config.toml
num_classes = 4
norm = "rmsnorm"
momentum = 0.95
nesterov = true
epochs = 148.9
lr_schedule = "linear"
Rows from block 4 of a small audio embedding model, named by matrix and row number. Rows with one number belong to one neuron. Each number is 500 + 50 x the weight over its row's rms, rounded and kept within 0 to 999. All counts start at 0. Numbers have three digits each.
After each neuron's rows are labels from the 100 clips, of 14848, where the neuron reaches its largest size: "responds to" is what is common among them; "peak on" is the class under the peak. Only what is clearly more common there than usual is listed. The data: two synthetic voices taking turns or overlapping, over music, noise or silence. In brackets: how many of the 100.
# u: gMLP up (value half) (model.blocks.4.mixer.u.weight, 384x256), inputs 0-127
# v: gMLP up (gate half) (model.blocks.4.mixer.v.weight, 384x256), inputs 0-127
# out: gMLP down (model.blocks.4.mixer.out.weight, 256x384, transposed), outputs 0-127

u.114:523565429503479464533450533451447429433552526504503570445397525493545577434436511400511581527485508535580359570530505502502491427545563474493578556431553484502499537512540492499523517545545587466567459500472459599471423488461552493489437484552414475492522441484450627493542585399457508490453550463494519427489403508440455531557471522556563455477384547508531413588549564462535486406475
v.114:521461487418525472468503553480488421483475572512515512493475494471550539450514553465493447480561515588495521464411518504630505474537511579470462524537504434506521531526483510543531534465483552530397523471444532531530521509553596488595484546500425514530440474504412481525510602395495510554443610503444504569487447456481502533511491452482458464561463414504510462489568520448507521458522
out.114:413545585438520481508568399481623430586506449514472497611545541621496409445478459601574457538479458458517536475454577465518498611528518501500465445557447472460486550512510523621554518547495566401408606458490603523493514562508517512500603478515551512487540510521521429504488501569604549504567567529473524515526561553487500471474388488535467504484506540491402506455471524475497503461493
responds to: child-like voice (76); first voice: child-like voice (57)
peak on: child-like voice (51)

u.184:435491536471523503517507526470499488561438498429489383468461447533429561367539441518548544499624445615563506495411521553552511412511514370546518585486516482560437480500518481415436517559598482433513537472542527522524513494374565495411580486511522425547523441565597594472478513528615523508525493475614499487481494523484503467469505500500539426617528491537446520473477509463581472389608
v.184:469521521455558482475469562611409554600473502559449408617478460565424484532483396457514427469444514474454507480564558493469519517564508393498466510528463449430587449473483420442561537505393499482492437446527503423515404468474453459524490497515458436506471512397424475462405501510546524361539504514497576505476531526408622558463522480527518508487561369437430510517470482505493415553548
out.184:405465468466514478463616428496498499407495450504485487480596508539522474448477492577429454563448509477518447509471527468592472516593509449589538461460474527478612567486514506434541416474490502546499539561520486524413553595498484494517500344520466536444474476457498550566480409551540543485493480544489397570474423580496513489498473564501485453506541602517489565522578475604505626510554
responds to: high voice (98); first voice: high voice (96); background: none (64)
peak on: no speech (84)

u.101:507488543565457564469500512556516530467450523489517522485467509518516538514423591459454371431455583460430424540446455565472551621516464445479443545623536473456486451477484459560502468455484553580491533488491615492510460459425491429452453527545464617614547513537509568565479506560489525497513555522588528434479446563562529501492464558608495549546459491460457490546460416507520560491516
v.101:586494546538498450444583512594550458561499509422422499550493399558452505505392601452456438497556523547460475421428506513542549492510502534505612604533452488559501551466530414528411427471426554463431562500515507456511567492491575469461435427508471513470458569505528495495470493475456485566468411392458458513447489409473503460394449513593459502476494580612526438478582552554514419514577
out.101:560496466586480471534536622489503575523535532452528441484528530434519474659452475539521553474534453508539526450480488484488526541519492444478444505502501535550525438469480454469505493416457463532457507425485504507457542538466511514542548461464523487464571631494592434500605561529494375456503478518442558525478500378534493525524456510425423506549425498463497584472475506515537517502467
responds to: high voice (90); first voice: high voice (85)
peak on: high voice (44); two voices (37)

u.11:548467533497496430488530496443547584497470455565503480532504512494507559442478472483564456524703500562499501512612512467480453420466594471487458466529485474553527467511433457452456533488549489508523483487547559518463517551645453528534484520505593449494461488474550450466508475535478457540595437461522493477494485588541445487552526600517517497561600426583488539499513491542524490462423
v.11:529521564540481450494546521514579575448540564488570566534527563502577517518511600458593547486442490484369516458553562496484496434509577553484557506503433545501512563541476498546523447459527568523544528485492405432530415513514427476420459568553502490525485506493492466542555407511416577512605452493527520565450513511541436429494476433605525393479458551466528351479569505480488544519527
out.11:544587511513562492581471473421547525578378579481463515489546418528426488450538449505568583446560555512455530584462521479595553452527455486492600554544439536420382490521614557449489558533510525441548536459466462480506480445574464375470442509498582431497474447491524509531472556555517505457458495477519499490479525531438477552476606509467532496530536522534551573517408501513463466483530
responds to: deep voice (98); first voice: deep voice (97)
peak on: no speech (88)

u.274:466565510599487459550447489464422490469522497498398492425451466493512475552420492470533457439484509489495420520460514542484498564501555602528493521535564461501477552531500544459486510543455513517467451594491522558474567498599483452434584541602458472487604619492406597549540550399396477438517539567542539529453474393505459540423576514541487531539509538453485524502465522493541498531544
v.274:472424515497538520420491489393481558476561595504487518453492526507440412406549395530456463486436489449506438435495501531465445471524486441494526444454637532484508548405462490535461447598478534386637475502486527541497447429477502566514380525506578451481507443527536438495494509533606467539466606485586537501458463455455464524555612525534493451474499547498533544530512450547518501554393
out.274:576438499491418524492540528435525532507537480548516412491519521397514483420495458512507581409494568574468568437473506468558518520493617397513390460446501459486548586484489468512487427454474465514508544418545493475430463484439528589469507536401537501439490505547542558589452420558536566375501460493429500529481562513496449443548421548489468508537518476473535467536498508541414546469463
responds to: high voice (68)
peak on: high voice (45)

u.211:427403485563450436479417394437493565560433434536554468519554445509478542501462572432547527592485513560579527490565606555496502393395508480489445533503498536518479525500517487477485482441500608506495442526403421508373486522512562535515513529454468508508546435535440552444469494492556503462539515525480527571485466423503535500429492576548474482564417530495521523452390476416452492508545
v.211:533491588480515462536495538558583477527550512357587606504493457502564527514463489534584585478428558505498591495509446561393523501542468547599460469565480439495479504537492501460480521457540498568519544418420544472584542494519568527530469450452444508532503508533472498440514456538508484475539495565562487569477440536490494535507536557502498454435556467492498488549515503518530396481475
out.211:589582570574408432582643487464566515512560554592504509438507553483529453494452454422510576515463457523452479473553408424592558535472508521477577567449433511436494490469511543507553538477485467517447515465456526455456504482537575449535539486541560455416545512528542547522517540561519514583391511466451437469495494556522451490499493434440509467438540534568429481489550475545457543495456
responds to: child-like voice (79); first voice: child-like voice (68)
peak on: child-like voice (55)

u.294:443560544496442462429524503545552462569467532510414533465588499531463553500492495636459542585551444434430480489596490393579376483484491472469462505527483494478452491452420510467525499532457425486587539435550480507482486495564539478525455538537530468467514563458511502438504448485525638504572489484433524502570512452399545453645409496541480502521581487516395521492529519511459505556587
v.294:382475508505539398400520494526500534498521556533462499423596483477390404481455415528451434458528478442431391493525486482513508435497509465599471477508449492481494509530420485560430563499415564472470590460499541509463502487504597445479562486523525520422527476449512472509485617436512474401578443471418484430530502494407531531529447564488552464463459447476354481540548564474492509532424
out.294:514460543498581530530521485470497468552523411546550565550508482442415511531469559491495452551508546393472488476513563563517601552469554465456502489540539522533463458551441586565489488490510608455463510479429527417485518537407557532465391420495469450531525599491535493538557470618458410583453546550455514465453556433517458326571450543483534533547457496441370532545466453414525488553393
responds to: high voice (83); first voice: high voice (64)
peak on: high voice (57)

u.173:506524534567483496503465484538590485435352438588399507521595542477539487469538577490449488455529484507556426581547421491556502445456505442508448487463512435459507443567492479601449489499554559477411464478537464511414454529495520493474460410412549473552453555504525511513597461586462500552502410507511501548490470507488523500545479432537483500506575462562582552407521532447464529545503
v.173:413550481458434450547483522530537423569455551481407566525516563501560488451532461528505545506462522475464418601429518546551487484612523447524477505445485511507485482523528586543621499447558496440479545433456534456529520551487577462436510428633509493491491592537449528520442518447504509536487475380499465480577639419477525463492461520383535445493545515585511594553546445442415394488541
out.173:424454558537630405530429587546466544535400490567553554499512430550492545432522514529490496401489492433584470541542497440446531427470519545455553530494598506480450575526531426540407549434420522468524524558519522503553541584553476547528487497601551552463525523447519477568561489497488527522457560484549570668491424448471534492495440507413567533465532545504436409568513469556518554565501
responds to: high voice (68); second voice: high voice (56)
peak on: high voice (55)

u.108:624555467527413526511482423420665531441422468559469439420451526488512489486464520479472403446570491445609472483537443514615524485474539550548580462466490437486537498466502597508507470440580500479605583491510485512523489465481521459436458491524450449530508524543446587505498467531568514534492514462488515445446479425548519525452499515553391527497461459487443538435554496592592521580469
v.108:487507520459513520544575482620424519532470571493443550489447520507515451499502606474525444502516420574558508497474485535452519513489476550514500427570464522398528506470487592576528490456536511505557509542489515513589529548604460407550387474409516372587463495488520544480472528484529426588596512547445438463472583419474511464535448455555533568437481485472491493535440493513429485572514
out.108:404433576530424513478523419511548460432564417448510462490525373472561509556505472476514542505521545464514573535513534475496462489491509487475507598573520517531506440536321466489539439514520515469572501556521489504526531492522426446506507550455476495459589443502509522524538505586472510451533535488516503470578513452464467508440624525428477480491462414592507388570460471492474516485496
responds to: high voice (80); first voice: high voice (57)
peak on: high voice (42); two voices (29)

u.363:524424526529479486434507481439599468483463500495481479450581528525506463415534435558481509491526416611531484570510521445484557533539488468554539476532499428498535536484526425456427469585451454443513468493586439553468545478390506522442547519488549615572551395562478547525523464428431451506477559456503397581556393540497459494510465527444488476566424558516474504403546471511548533481442
v.363:487497570452484434465488515507509524447484569501462531432542320404472468480532523448555518519449480403548444528513443518533539494565560472451515447469456549574501496513546547561517544469508635554469513472521534544552592648505509539572584477548467587488511471473468586588427501506549481512488434470565536462555576510503440478556448493456474521540490530435439528456487476474484546400516
out.363:555554522588547447451415508468442452454470484500457529545549430501511442483397451538522503477470484528455541446532573522496557542440503459539519392456535556565475479574555477439512536531359520533535472534482446564499544523528492435401466414584461497526537434464434482482547421522480542559542518518524578516528489478492498457479459476467487527509540500511413538577379457468383531529508
responds to: child-like voice (100); first voice: child-like voice (98); background: none (64)
peak on: no speech (95)

u.327:512558462537487478487545509488583567482500458553469609511433522478397536522513531487494519421430551530414432447522468519522588546443403531514404463499578524524425452515536531482462373495585501542494467615536558508502501514576495478506553482480451492454464534398550555556502483475490561393613547508430503435551551568534522496496532518495516479505479469487427494534556547552466478375526
v.327:483548553464416461435447517574449384525555551458463489464439524399472521486501530543484517536482589670524516573514499489511505539484463509529515516456501576442467493600489503511532488442479446547462433540469517461488490458540561491510474465451535454511488488547501463573481594419518530507523471539521563459582494416546410543552422382496490530408461457524464540370496557497535570485394
out.327:425555474528503523547506489537484478569543460485414525498456472529523516523535508419408565550447637415474640459543479437550508479522525451512554539527623487463470553603530512412397553570540433507477442446552492461557483492627495500441532427471400486491526500483544453531548524473535541516530559465503464515510508589518546481510441414483517501454481500529532496550492567482521472500517
responds to: deep voice (65)
peak on: deep voice (41)

u.180:459432406513514446484485626415437497494596488525517535487481579535485606501494501496467498493513511447464507511537494480415505533497513463470470417551383458508485446466415566495570511466518476498490511506533480545444496598575472523540564499606395556479520570544504574526560424514451416542594465502512516456525453484578441500490490576545520560461470391500437474451501537478450450549447
v.180:562525485499505494490454493494453443539503527482521454568603600487576616585443539447513496545592478469538452474511490556496522509539531422527491433531432422553490511548399561584486395402467535466441474431461523520509440564472499569515497441556453478475566519629412437442483431527448455535451492467511569443450449468455486594399532618546546508489545445544525561434535500477519525522437
out.180:486508497370569477467377457492468496542557559510571391579436533433543446586442482487500375458537409530523445462526583513503452504560510564547467460389482575490496532518455431480494551435384504501365595476470530521519581419535543495472508587439446434521566453543492566496413449500525527387584588464574560487513510463531428458416529473477526476486506498471488532471556400527549550495508
responds to: deep voice (96); first voice: deep voice (77)
peak on: deep voice (82)

u.3:478554510463538495623552462472398558486432571546555549478615510485585549503540499489546587495480499577589470530519480501535523485463460459479471574556541454518536467562555382535466488429474532564422513523504511462554509413514465424573631490527544488480519538576493565498504479562583605535531479494561461476463414466517487440493522524532489517431552450620518540569479517488428534523612
v.3:510538548552636482532526577447472600508541493463502590446498513559569472403579540519494492519483564505547523513471555575528511570535578497530546516474581506509551390475468517539493453487599584460553506508428498516497529564500509522345576475494444568433595468541573581459460393397555509510528467596503427510564446576467487554532456619485559499428465527455537489427535447528513509516498
out.3:404622451419464483488576484448399534499493457488443427500555589505455428447500487521460542544567448646547489416495457529437538487511506485518532530528523461485483512550503523521421574514540461497586542467513496449440472536533471456421497484493432465583471476586539478492495539405527552467519462490473525443479505510499612461565441479481415554544422534572483526421507533451430454431519
responds to: high voice (75); second voice: high voice (46)
peak on: high voice (58)

u.226:477523586503512450446625508476523519531454536564578461468546438529542484474524447576520530532513352488501551484599557534515543493397548479491553439510537484544455482488523578488494511476517411439454524490443491551433476525505552447471457480426581526545590520493482529535554539518508502588406500486499461538492470486584469471547485448471496516522535558463539477518508543525641520418539
v.226:551595514458457551586533595457483527462551537454510512500527415543565487499490495505563575555499592534499461589488510529489593491596494471447559514514446550441407545430546441501532459562387527402488570492497479396484561507541522481518606533434597484509475380461474485571422515512495461461542434513578502413532587508511441521529526542477452601622464547504582532544550504501568511439515
out.226:561557450499534475549511569551551462417501449536500625486450455516490507425490466554514478445578504522552499510486523437476567441496581534554456491438512409498487493537565509474422486561536513564529517579492491463612501479616574475483529483515508518502465466526514439487466509461492457579488467564418500444612551447601482435592458426481555610487542512611460571516439534518437561570454
responds to: child-like voice (98); first voice: child-like voice (97); background: none (61)
peak on: no speech (97)